A small CTC audio transcriber, trained from scratch.
Model: arch jasper, norm groupnorm, activation relu, depths [5, 5, 5].
Training: soap at rate 0.0041, 10100 steps, batches of 128.
Data: trained on Morse code for random letters and digits, with fading, noise and interfering tones, 26041 training examples, 49.6 epochs.
Rows from block 10 of a small CTC audio transcriber, named by matrix and row number. Rows with one number belong to one channel. Each number is 128 + 24 x the weight over its row's rms, rounded and kept within 0 to 255. All counts start at 0. Numbers have three digits each.
Before each channel's rows are labels from the 100 clips, of 14976, where the channel reaches its highest value: "lies over" is the class under the peak; "strongest on" is what is common among them. Only what is clearly more common there than usual is listed. The data: Morse code for random letters and digits, with fading, noise and interfering tones.
# convs0: first width-9 conv (model.blocks.10.convs.0.weight, 192x160x9, each kernel summed), inputs 0-79
# convs1: second width-9 conv (model.blocks.10.convs.1.weight, 192x192x9, transposed, each kernel summed), outputs 0-63

lies over: gap
strongest on: the character "q"
convs0.50:131132128101064128141146131102080127141113150153167143149129143134139133090126116143143128120165161081156153138118121094136142167163167147120121116134134165109090143076119141157163097125128131143145080108171149144087141161123129117146128113
convs1.50:127119131138130144098075113164124113162121144105130112131138173104094114127135166110084137111108136127126134169080143188117129151176132136153150091072146110141116136105127187138136134128110145

lies over: gap
strongest on: speed: fast; the character "x"
convs0.118:156106043114121105124105137121085121131117094128142140130117112111138160143126134146103096134121142130110161124140135141130132112135155134130098119116098107111117114132161115115088084110107150103104119125105101126135087093099131111137139177
convs1.118:128131091090129114104140119138140145080131108089082103133104063151135085125127139107138105122130175139136144144126092113127127134129141123160114122111146104163139117186172107152109167159098144

lies over: the character "i"
strongest on: speed: slow; the character "i"; first character: i
convs0.41:121103138154098121146104147147155159113133139155154127130158104151142155135123131120087167142110064136166126108119139072147118119118119131134128099095136127125125138113123146121103140088098146118147134116073092138128195124105112109132147172
convs1.41:172143124183155141130143118139117102138153133112146131126121125125164125149133142169134140125161177147130138109094143145171143150136153138207064136145144109132152127126127101107129132144139130

lies over: gap
strongest on: speed: fast; the character "n"; the character "5"
convs0.178:124148116145137114134145149090114116167120117129155107117116104120127112136107132121120182099099143165155111101133100100110158120132153127119092105127115129132181131165156125165106139116129128117131143136134152147178091130190138164155061112
convs1.178:137131128111139154136148134112126134138147133127149126132110160162162135114123142125079158114147133148117121097124142135132114120088124120040084156091153131106112113102127134138128090132150119

lies over: gap
strongest on: speed: slow; the character "8"; first character: 8; the character "7"
convs0.53:139106146160149124137122138089126105102124140126125103139145109137124124158100094080116135141141105109141133063099129089130137141145149134106143134104134133149181110125165134153070158148109094126115150147125115123124072112116127166199079136
convs1.53:079129137121124168116099117121135115101171130141115128106142113143113130129129129130089126129110108125129135151172083188123144136134148141072074147102150107159100113130149076125116112156113135

lies over: gap
strongest on: speed: fast; the character "e"; the character "h"; the character "s"
convs0.164:117120118161150143111149095106134134107138166196108121108125125115142149124093142099162137132129138122112173113120120128144132152160156125131175141128149087177122125123131112159155105092125120160143159144110141097137166135119147064147120106
convs1.164:168122113159111110138130110139121130125248123131101097123245133157101143112133122166176148095100071149124151101095149121126122132110131127159122142150112163156131133160139083148146149148114130

lies over: the character "4"
strongest on: the character "4"; first character: 4; the character "3"
convs0.94:150098129114179161136140102138124155151096114145120135096095079161115075113138137129071099125120138149138102148135097089132120107083121124153125112148108110125130135103091077145106174151099114116140138126184145195118128155127160121135192120
convs1.94:091112136095117140087141102170138130123141146114130148165140145145133126122130146176117136111148164128126138106143171131111128141163127134153171120101069186111091116116125093113148133140143123

lies over: gap
strongest on: speed: fast; the character "g"
convs0.112:127118158117070120124133106069148099139136085132161114136137114150113126110093129138127150111093149143184115145135109121150123098127124126143090061152119162074120149144144141175148152129121127120136115074121142167156108149122158111173150110
convs1.112:160127124110165124151143121117143135168138134145137154112120148135175141121108103109129113127125142122120128120115146132119111124086115113130117138124113098130103109117080146177127130144174136

lies over: gap
strongest on: reverberation; speed: fast
convs0.184:115110111128112124130149093147157104161128140121126107144144174137126130123116124185141146122109093113111172121116091130105142132115147138117112142197136140149158161137100114148174132103137146051122137135129130159103147172131160153087116104
convs1.184:087125137182117097123185143079124137130081139136155112131112189112109137141107103110127109172114160118141126142190155156121126123114117124073183129175102165122108136173140119147114157122132154

lies over: gap
strongest on: speed: slow; the character "9"
convs0.58:106141077185140126144129128103104145113141099174138139114145119117132157167088133126153099121145204125095165111153090134144107095093100126135098092095135130142129093141179142161096120133065111156115137135140086095123087130118138118122173161
convs1.58:124116113119097122090090109119111114126162125147109142105156151119128136109116110136133134118146144134132117134100142108142125110135143125087144141108178137120113127085123089103101090100110115

lies over: gap
strongest on: the character "6"; the character "u"
convs0.4:137136143122114123123133141093123140138118148141079114129103139094139149126120126129120083098167159140113166154139147127128157115142179126128113112111123117156111108156174131099118104147094097102127107155144152134092141111111147122111167138
convs1.4:165122131089123098113140119098126107151166126120103133116156135127078115141114124153079138141119108166142122109104130110147112145140128111156104102116157096133141109160122198128102158144143142

lies over: gap
strongest on: the character "6"; the character "5"
convs0.119:153113133122133104116140116131123136136115075152094158142130064154133144141155128120131092119155118123149146134110188092158124116123126132130112161141152098136130040133169127094082095113141132131136107119114124136134150097129117103128134155
convs1.119:140114120107141133100130153153116151085131113115128139088090106144119101125125155118155110097091136138129126136109123099097101128103137127162120098139160114098123167123111110154090083145121117

lies over: gap
strongest on: the character "i"; the character "s"
convs0.158:124106099110136062110089136116148159118141098155136164096091148122143134080110125169126120173130100117136145163113167121139127121126107148101124128109126105091087120116118085136148134148148150129154100151089121102140162127090127100135111117
convs1.158:171144156104175163106123123111133105182155144103133073168179145130154140134117105179145157147120138162125142101115137122103139171131145157179166128125099126147113107146154127145111108127139146

lies over: gap
strongest on: the character "w"
convs0.142:120154119162136099122103106133120174097113158154089099114151066121135139129133136111130117093080158122142161164090116173157103132157112125095167183161139098133132082127137088122115111141097112136141154130149090125110116123147143117080131118
convs1.142:120141148193117095117138159167135147128124140149092095140138121098146133126165155089122157139151112139127116149137183119199138108171128143181115108107145150131158127138136120123134136128093126

lies over: gap
strongest on: the character "6"; the character "c"; the character "5"; the character "h"
convs0.107:121124107107133130134129109134091092125112129130105129146106152104127157139139128087125084120164151139130108139134148080153131141196178134123164129134115170119131122150170129144079108111089098133130112148132121153144157114117103125113123115
convs1.107:134135111124104094135122129173133123109159111107090127125121103146099099120138138104112091129081142121145141152154146107143122141152128141164114086068191110145165090160122129182115153146077121

lies over: the character "e"
strongest on: the character "e"
convs0.128:121137135110165161129117123137137151110112107185159115131098107125137132146145136134093120113109162133116180109079123094127108097142108128121105135125124138150134151104108092188096106105089108107146139159095085145106159127100133115128143107
convs1.128:095127149136109112115115115098131088138104119150142133157155159109158116115135135156107148123137139134125124117213167098154128133135131123139108137129155131135138110154164132124147167105153137

lies over: gap
strongest on: speed: fast; the character "i"; the character "s"; the character "e"
convs0.102:118120119144112164149133123117163111145127111163153107175139116171143136130142109110162124088113117108163151098116151091139130129166140128083138102134140131096157159158148152168168147091142185090162115093123155156128123154139167138130091112
convs1.102:105111133138120127148110115113133140134136117120074063148113108150124115126151118143190118111145101139138139160168146144120141142081135149130118121087084122148111127135154162142160133148100131

lies over: gap
strongest on: the character "7"; the character "6"; the character "b"
convs0.62:144102145106150110125122152114145129159124158176122069141136123129121162167089130153093105068132099117174126115120128110134117110124154125134082117156130099138111195137182138135162113157113130163121152096139158116159127132119113093092140140
convs1.62:132134085153128054088125136100126131106115116203143155120108121075108100129135153134108127109129175123132113147114152122143125122106137117113155093101142121140174123163111087147150127104078121

lies over: gap
strongest on: the character "h"; the character "5"; the character "b"
convs0.105:147133143156122171145136119129125157159123118152154113141109139143120126125135123114121111130148136144149106138108126097145128192180144128097146125113151140141168108109161127124152098069088087136144108101113126147167135123094148155126080178
convs1.105:119130133115134150127100113144109123116183119131098063098116115180125100128117136117121102144106105106122132196129142128128140151135136138106138113067099149136101121130151133161157137152095121

lies over: gap
strongest on: speed: fast; the character "s"; the character "h"
convs0.159:112118161098114176143170130088140111139138146134144130126160150108121147121119104143108140110168114140092166107136146103128140129099146133090164122105144108142111120164114107108113132163120123107128066159136150135132122115101130181183129075
convs1.159:095109114089115127098060118093128104102102124101088103162098120171099124141120107138180124109119138125124120107164174111133128118091131133148100122158087072106118107155135110147134140148104124

lies over: the character "e"
strongest on: the character "e"
convs0.125:114140096148137116133165131136117143096151084187121132139113109105132112180153127137131123113125102125102163142136131088129129098097161125135144181109089097173118135124115107136106108087102111099132141152117100112072147109106120133121155095
convs1.125:112107117108100120124139116119124117137130129083100105147148152121097124137134167154164129053194159130120136126107185083132126125110113115144140166143167105097135141117114108169094134130149132

lies over: gap
strongest on: speed: fast; the character "d"; the character "x"; first character: d
convs0.85:111136152142088133118125133119184112093107104104138123138138128122118117152091122192065137122112127130104115124116161113142135130139147127125082138145107105105107117148175159115110132089160112068152104128106122190128149133140117199117094104
convs1.85:145119110143119108114136150119157127180101110115158131160108120140129121124085134112107110194112154146118129118122108164117122115161116136140113140077113159126102131079143121130161115183128140

lies over: gap
strongest on: the character "a"; the character "n"; the character "k"
convs0.1:100126120122104094145131116128128131118118085134105135120182125132131155151116123115153120124119116145111193140117172138112127132130132115151143142133125114116118127123148112145106099128090092137103105144092117119146164104144139156153138076
convs1.1:111135136170151140136149123058111144125154136152121141104137100115118149136119123133189140111108153111122135119093129156138136113169137100159083121152140136165143133189144116158167151144107149

lies over: gap
strongest on: speed: fast; the character "e"; the character "i"
convs0.95:100144108155128091140132136140126143119123060171140138138142148151125110148116133126136134107113123112119117123167132157138149060042151139130113138133129138121160060119137121111081151142107133100152133149157133149109113108142165064097140129
convs1.95:152140124119155158117153171161151134132082138088164140167107121133172149140153129190136148130166131118128136103139158121148127128157130129166108156117138121096078154024098141089093031123191121

lies over: gap
strongest on: speed: fast; the character "d"; the character "z"
convs0.101:137120039130119167149113113094086132092144099144179140113147091140148126178088127138134156110124163107093165123141106177106126115121150132138094104146154127102085118112145143151122140147077156131115129126098129112129127120140158114139127067
convs1.101:147105114136123127094158132099144150152101115116152142120136133136180144135112090117125113097147139150133136136083125150128112136074135110128114131101137128126122119096116130139147095134129120

lies over: gap
strongest on: the character "5"; the character "l"
convs0.185:118133116150062183125159129148167112160114055125139154115131147157118111129159132148093153113158180135169088134169095113127123122109126145117136122156156123089137107125111128127109142098133125142118093117153126141055117107107129133134149097
convs1.185:101135129108139139128170153126093151134088125123150096158111178142138127145124115137150109112172140133118122099159169123139139138115125131129136173111112094065044142074106123107058070127202127

lies over: gap
strongest on: the character "m"
convs0.139:129127143150115153117152117125107155142117153204147162119101143104142134101155121192085141156150132137118158126128089092150120139148139139110133094116097080157126116095148068121114162107125155088139106137154112131127120128139139099163105194
convs1.139:104111167080142131102123089122117113122130133136086085163150142132102126117132178151100146123120162150127109131118158122119132133146113121108207092100114107131129132135148083130125105110109116

lies over: gap
strongest on: reverberation; speed: fast
convs0.156:135134088173136152110163151118133128129152145128147124145104099088110124140097127150145124151100125128135134132151152137096119093102139139101147070146123072133123115141165130132163106116146145073122119124090187125119168110091162156125119105
convs1.156:088129100117118159112115156105129125078158134102100162124100122148158108137123120089101142138131152151125128072103099103106116107100139121132147108134115109160138130164121098134130148168101117

lies over: gap
strongest on: the character "n"; first character: n
convs0.7:100144063124084105132153164140120134157167104140124138146185138118116130124110121183151192151138111135148157113127150133134132100127138123131125133094095114076122111144128114104076111128099155095136100108093116138146131166141157112133131133
convs1.7:084115136095122128114076097089067099175086122089118111129085149145076102103101102153125133148121154137135134114104167108122152172153152155133076129108159153099123124089116130137119090118173147

lies over: gap
strongest on: the character "f"; first character: f
convs0.65:123116129117161126143153104140141148129087159142128131123072115099119149151129128114108123114122147115126107146091130134121113122119094129127098129106144131128136162136123167145121131091128121127133133100134141164149167147121130056110136149
convs1.65:235120121166130098131137135122137139107171120152115098086155129130130133101136160086135126125164122138118125124165075149080150124110121129151147143129141105131144134118128115140130112101124136

lies over: gap
strongest on: speed: fast; reverberation; the character "2"
convs0.98:118101144134086124154115123136136115112131101131159100161103096182128143131137140126116117072131081102144152121121129143128115108126156136126142095164160122115154156142152157160161129141116186115148110074133133107113167126148139101151176115
convs1.98:255129117137112156122108154125142147134138129130141095149130107117162123127116110122122124151127148139132140108150135118123116125103121122175092131132090122105077139113121183143119146151163129